config = dict(
    n_mels=64,
    init='torch_default',
    beta1=0.9,
    steps=8700,
    epochs=57.0,
)
Rows from block 7 of a small sound classifier, named by matrix and row number. Each number is 128 + 24 x the weight over its row's rms, rounded and kept within 0 to 255. All counts start at 0. Numbers have three digits each.
After each channel's rows are labels from the 100 clips, of 14848, where the channel reaches its highest value: "strongest on" is what is common among them. Only what is clearly more common there than usual is listed. The data: simulated sounds of rotating machines with and without faults.
# c30: last pointwise conv (model.blocks.7.c3.0.weight, 320x320x1), inputs 240-279

c30.66:151120109165143140129118121120106111124118164136160137100128117152148148147122133133114126148143148156143110141122146122
strongest on: gearbox; speed: fast

c30.289:111117082120128112108098122163124109093104144104134116130138151154140099116128116111118126166149180132069133106118134104
strongest on: electric motor

c30.283:134159157137162129143126172126131171127122123160173113170145108132139142156130132144161109101121129098130106143122162153
strongest on: pump

c30.57:133134141145136142160118135126118153104116096114179135135114150140118153114156135137139104126128130096141097136121143126
strongest on: pump; conveyor

c30.250:028120107111072055087128100129117115112120119133100123126122140122097104116108062031120099133136096117108135126095130111
strongest on: rattle; pump; machine: fan

c30.59:169151100107116148149133140095144149133147103148162132138137134121117151096135141153132143136116172131153151141125129102
strongest on: compressor; speed: slow

c30.273:136117126096038120119141110147107125127141136136113131118127144137114143101123141140088102172126132120131158113140130096
strongest on: compressor; turbine

c30.212:119112096115130131089135138148124152084102094110143136139135136140080123094141131125134087139148161109078156108138153094
strongest on: electric motor

c30.36:136171123152163113179148125097158109107145103134149121107155181122138137144104127135158104094108125092149104085110101141
strongest on: pump

c30.18:141108137112157129111135177135101152144093090107132147175154145136098119107149154143114089143130151127115159098161145144
strongest on: electric motor

c30.3:133113159132149153096121134098100162161107135112161159145170102135122145093129119121096123181129179192148149140161155100
strongest on: electric motor

c30.91:166127151143166185115082138120132146155126096110128155152118081118111124133158154163124108090140170116125117110149120138
strongest on: electric motor

c30.252:120143138180157135124148145074106152140117108081135134163150138122101123146149131120135091088152123130143120154119152154
strongest on: gearbox; speed: slow

c30.281:102117138133134116084110130129153106105161144145110114122174125116096097110131110094160126086100087126099152121158111144
strongest on: compressor; speed: slow

c30.85:135116169128114105079122159126095157148123151112136100164063131149141129149134132103096129138139140149123070142066148161
strongest on: gearbox

c30.159:134128136094127134137123123076127099179136118142138136124135111104111150091128135124133161177122158172219151127120102111
strongest on: compressor; speed: fast

c30.224:149115136090140153115143149151127139112159169153158126123108083148143153129135137156102140176112132102097098146100143134
strongest on: conveyor; thin (high-pass)

c30.225:146158151147146142151158156101119218136150094162177133141135140143141141153131146147114110119123154121140121224123225148
strongest on: pump

c30.144:146132139108108136110101095148130147142112135109129143115141110152127122085136146139107133162115134153142124115130146092
strongest on: rattle

c30.145:130093141130152128112157177076101175179100139124155169185122132128123147132169151126121133151133131155147091142109144122
strongest on: gearbox; conveyor

c30.238:145131149116111174133144159125143168163172122175167169170118117134131178094155164162126152145133192146142130152149139138
strongest on: speed: slow; conveyor

c30.72:107148142157147132127105134128125109128100127125132074105137070166144090140097090121109128153081114149126117098098088122
strongest on: grinding; thin (high-pass); rattle

c30.45:145116160143151117099106155104131165169116114113122176166157136143095126137145157131121092143142116167152135135143146145
strongest on: text has "speed"; speed: medium; machine: compressor

c30.248:123162141149143131153147132125145113138131162138136140128145150149168105157143140123148155153120143135137145132120122170
strongest on: fan

c30.217:121113133098111128094116114122153098125185114176116148094144092103113163111117121117152156104128130170135142161112116140
strongest on: compressor; speed: fast

c30.56:112113163125114104082102161082142162171144136137110162151132141106085133122139130102140098138125101155162131148103132145
strongest on: gearbox

c30.14:143114110154135127118099130139124114136142204137158152133111112156192138132159134136109164130156137159112104140100140136
strongest on: piston engine

c30.266:150165149201145135149191131114156135124126169110123127127166183146146123154108136149124128144105125097135123130128139154
strongest on: state: faulty; rattle; fan

c30.276:114135148101107142131113152156128148148122128139164159147121084147133142164136120121095099150121119099138108147151166173
strongest on: state: faulty; rattle; grinding

c30.65:141107124155124126109110141139139114124150188147170151106095114142179133106160133130103174127169158165087113154108130141
strongest on: piston engine

c30.17:099112128151121107113161124126152158151149165131113146121153177127113135142112093096152158154108140158188120153116183123
strongest on: gearbox; speed: medium

c30.75:124118153122121174119147148136111154148178158146174164156113098149154152108164139135122169155131206172127148166126138138
strongest on: speed: slow; conveyor

c30.55:117097107089134144087088140139147119122176101143122157129142156094058140110144125117172137110141150125111177101145102128
strongest on: compressor; speed: slow

c30.134:126079123094103158102135151184125157130164160149140164149090132123128159087167130129148160144139182149115165156150142131
strongest on: state: faulty; grinding; rattle

c30.97:138122086130083130123110111127169128094170144161130154109141104156151158098107133150145167119110151149109122136101135098
strongest on: turbine; speeding up

c30.233:135126095142082131151081128125167151136163147149148131151126110139143121138136135134145136105130136136159163148155139140
strongest on: pump

c30.306:159102164117177156109111170059130160166153085159139157168115112109116163129182166145120123118169142132118103125164124144
strongest on: speed: slow; compressor

c30.141:101122123109098106114098130141167137141157116146124095125097130119114098109113113101139127149123137105143113120129113101
strongest on: grinding; rattle

c30.272:118124161128117142110147131148113121120122133105139141131158116159120119157135120113144116111142151123137179144150127157
strongest on: compressor; thin (high-pass)

c30.264:137141191152163133150176183100140175172129137123130150172140155120130105167145138128124136121123148142140118149119143185
strongest on: gearbox; speed: slow

c30.294:118111116099085132107095128143168122141147142147132157132091152113126171097152137119197173102170142191115146147133109115
strongest on: speed: fast; compressor

c30.103:108163119154135132169152129121152117145131143130137139127178154126155132143122113123154146130109144140142165117154110156
strongest on: speed: fast; conveyor

c30.80:142101184102144125123118190077120188204136112146159189198106125124128164139159164141112118164119132155163084162113152153
strongest on: gearbox; compressor

c30.173:141123104136129153148133161155161198114147139159191129128136144151148162120133129137154150124148152139115139169132173123
strongest on: pump; conveyor

c30.296:140112147103126144117099154181112142139144202096143148150114112143181122137159138132091170143139137135116127104133130162
strongest on: piston engine

c30.98:125121099110122136092153090125144106139161159174143118099094092133158152109145135121156189139164165170102107130140113111
strongest on: piston engine

c30.219:166106181118154135116120192054125180168163103163131165185109128125105162147187174151112110105178119118124101162160158159
strongest on: speed: slow; gearbox

c30.254:138119141125152153102124132137101147146127135137153162117116113138119135075151130139098134160156182144111122129139125109
strongest on: electric motor

c30.215:131113151112136150116114179118112161145117147127150161160082105143141132156148151123090120137155141161134067132108135146
strongest on: gearbox; grinding

c30.51:060122128160133091110145127075111139134115127101114129157148118127105071131132052060122094161122109123136117126116145133
strongest on: gearbox; speed: slow

c30.190:147134130122126169145136154135117182130140161125184141129131092133170140131132138147112144133146174145130138168119174118
strongest on: conveyor; speed: slow

c30.99:152112172116128138118102152116133164144126121155139169153138093123106152146163165151084118113120144126122139115142121150
strongest on: speed: medium; compressor

c30.244:135113106172132154122172095090103111104110129111130102094158134140130133147119097114115124121131068141133127134132156110
strongest on: gearbox; speed: fast

c30.271:140150113179139135150122140134141154130144156134182157134155100171149122140145146146135118125153146141131128161141194120
strongest on: piston engine

c30.64:144138099126103094129103109128168120105111122150135151124118133140119140086139151147177146122145135170107121123095108091
strongest on: turbine; speed: fast

c30.84:141141146163145148138154151117085192126123166120184133124135148173161129146126127140102126134145156140108111177110211138
strongest on: pump; conveyor

c30.301:072128135131107055120135127139133129133145142131114142136129141143155087163105084068106159115087115117105101138083144156
strongest on: gearbox; pump

c30.27:132155140143139134151084132140128141130108115133202136137120145138160141121136128134180123130135132110147108114120122103
strongest on: pump

c30.226:132113189105129137114106155118139148157114115139138168159107091143127138138159167141115123121145129135124128119132096153
strongest on: speed: medium; text has "speed"; machine: turbine

c30.61:058107101138136097111128131108122126125114126115139132139140149146115118107132066077144104171116154128096133123110149094
strongest on: electric motor

c30.70:100084102114109131118128129128106128131092141117127097071107192140134099138087089099127129145118139137139107138096147107
strongest on: pump; thin (high-pass)

c30.147:149132148117108148128121158168138142118141149125172134135089178159158145128125147156107154176142156132136115142091123120
strongest on: speed: fast; conveyor

c30.71:093125135155133109092179139124127130129129154112102114137135142116108107159105097070095112136153120123116117116108142150
strongest on: state: normal; text has "fault"; machine: piston engine

c30.21:127124118159116147122114140117141128097162120147163146140121095136125134103139135125172124116164149132096135155155144141
strongest on: speed: slow; compressor

c30.218:109147119152120130135157149102096167116132105156151116128092123171133113163103124135111116178110141129123083172076173131
strongest on: rattle; piston engine

c30.11:115096116111104106113088123119113119129103155117130132109087156141127122106117146138107125149162144125090112108106111103
strongest on: electric motor

c30.119:116135107131128096120096115132118076118076155128137136123063154145145138105133146130143139138155144147079074085101078079
strongest on: piston engine

c30.290:024135107147121076097148112114140117122141118146108122133142130131100089137114052033142101137114110123117134131121144122
strongest on: rattle; fan; machine: pump

c30.188:130155103102086135135131110116110107133144127170122114131141158107121133115110125124096109153131159142160173137132097130
strongest on: compressor; speed: slow

c30.315:102117140121129115103135121121078119118129134148135123096148152134131120132089093095126137140137126139122129131118130129
strongest on: speed: fast; conveyor

c30.30:122119118073093108131120129133119122136113124130120127131097147133138125158128097098114103144114114121124146099109100113
strongest on: state: faulty; rattle; pump

c30.199:093111115102105136123116110100124080119159130112142100097119076114120135132097064074140125129113124145124130137099131135
strongest on: compressor; speed: fast

c30.5:063122132145112140128127124121076143083124148122154095100134160149128135167105061058137125133122108133091089170093168135
strongest on: pump; speed: slow

c30.109:083151125146127091146143124129158109143141131144124132137156137124130118142144113063142140148121114136161147111150107136
strongest on: fan

c30.286:141123151163135108119109134113143126151122144089146111126146104133129105146129136127134117155124145162129120141133143136
strongest on: grinding; rattle; gearbox

c30.93:136110096122068122158102133131137162126131123152162144149104108122131156128163137130160116134141140098147140163134157128
strongest on: pump; speed: medium

c30.52:143081127145102135104082134153130143149156193125151141148074102161170144120174132128139165126152147160100152161130150139
strongest on: piston engine

c30.200:123109120087129134108122151128154135117150113147137126112070071112123131121133123118097118135147138113113045112116081125
strongest on: state: faulty; rattle; grinding

c30.235:129135154150168151118124138048120129137152093104130121145126125118110114137146129136140103092130134105146090140125129150
strongest on: speed: slow; thin (high-pass)

c30.220:132115103153111141111110120149174111097155137179133152121134104130136161113133136126190168126148137168117146127128122119
strongest on: turbine; speed: fast

c30.58:069125103099108100124121082159117089123128127138097087086098103135131080136106084079118111119099127117127135104168087108
strongest on: pump; rattle

c30.231:125114152095090121112095122107105122099148103145158148122100095134109142114138126128116096132153134145088129155125122142
strongest on: gearbox; turbine

c30.90:136129125144151152122136149134122182099151151131151109135124097160142135137125125106111150118123186119130104187115185146
strongest on: piston engine

c30.262:118117153145134131110119125087113145162125122128131112098126131138144073142096084114117141137113148153157103145089160127
strongest on: speed: slow; conveyor

c30.136:143125116127103160140102123172120133111121171146157141138099114152146173093133114147143152127154137159128137129138113088
strongest on: piston engine

c30.288:128138138108107130143104139090130143163141135133161128140145120092084145107113125127122116138127142126188161141121143144
strongest on: speed: slow; compressor

c30.54:114118079156125124110166098156105126101121103140137155120172160135100142081126131122129096158141152120088169121150147066
strongest on: electric motor

c30.83:147142145139157131156115121097122107146141086127147125126110114124142119110136147138128149091118125114160106154122095106
strongest on: thin (high-pass); conveyor

c30.2:122134069144111101103126090127176101087149112174095154104159112123116134111132129119186151112125135164092158125108124087
strongest on: state: faulty; rattle; fan

c30.203:137132160135121162138131166114096195154147162124186139158117087149166127127107133146109138131149177156129108176114175128
strongest on: piston engine

c30.69:106130106104095132105105089150143095135121157149136131103080112118128146095140108101147168142150162148129132113123091083
strongest on: piston engine

c30.112:139156092122108129149159118150118128147151105167144117130179129149133143136139136130102110166116140152197196151156135102
strongest on: compressor; speed: slow

c30.77:153145113121117140145113128104125146087153121140143093119121124145151140144119123133148140088118118115134113194099161145
strongest on: compressor; speed: fast

c30.10:155158132110131134159116137156136125100135154120142142139118157144145148134159149177137136121137121098113114115125108132
strongest on: state: faulty; grinding; rattle

c30.292:067114127125086097135093159122114171115117127112142131145143142151113143124115104116124067135118105094112116140116186150
strongest on: electric motor

c30.146:138139105075087124097134095156132109108133104121094114114147139141119103141117130122088125137112122112102136102151121117
strongest on: state: faulty; rattle

c30.74:150142134117092114119140125077122132143137107146117113117094117117117130106135144145080125160143153155140125139116107109
strongest on: compressor; speed: slow

c30.47:148143121120106116112106105114137114129146145169134126110120070131136153108125135135127157126157144166157121153131135123
strongest on: compressor

c30.211:120123076089084136129111127153154155138142131135131119132121131123113127107138115128139153147131161138140175145129134105
strongest on: speed: fast; compressor

c30.227:130132153141163119118160165135102152127177122111111122172179114103093152151167133122149127074104099107083133148132148194
strongest on: state: normal; gearbox

c30.102:117106123120112100122089138161123137095158139105120094139085123118141101118149119084135170074092123104103102129104133132
strongest on: piston engine

c30.41:080145143162132132122084155157103135141097129119099058114152127186135070119093070118118108116057145151142135127118141126
strongest on: pump; thin (high-pass)

c30.42:124151121151114127148118127152124153132129169156163106157141085180172138120140131140142135119134147135112109156123152110
strongest on: conveyor; thin (high-pass)

c30.140:142140100128112153171104138151136139114109115130166128120119130146136146123134138146135128139128155097159124120128127118
strongest on: pump; speed: medium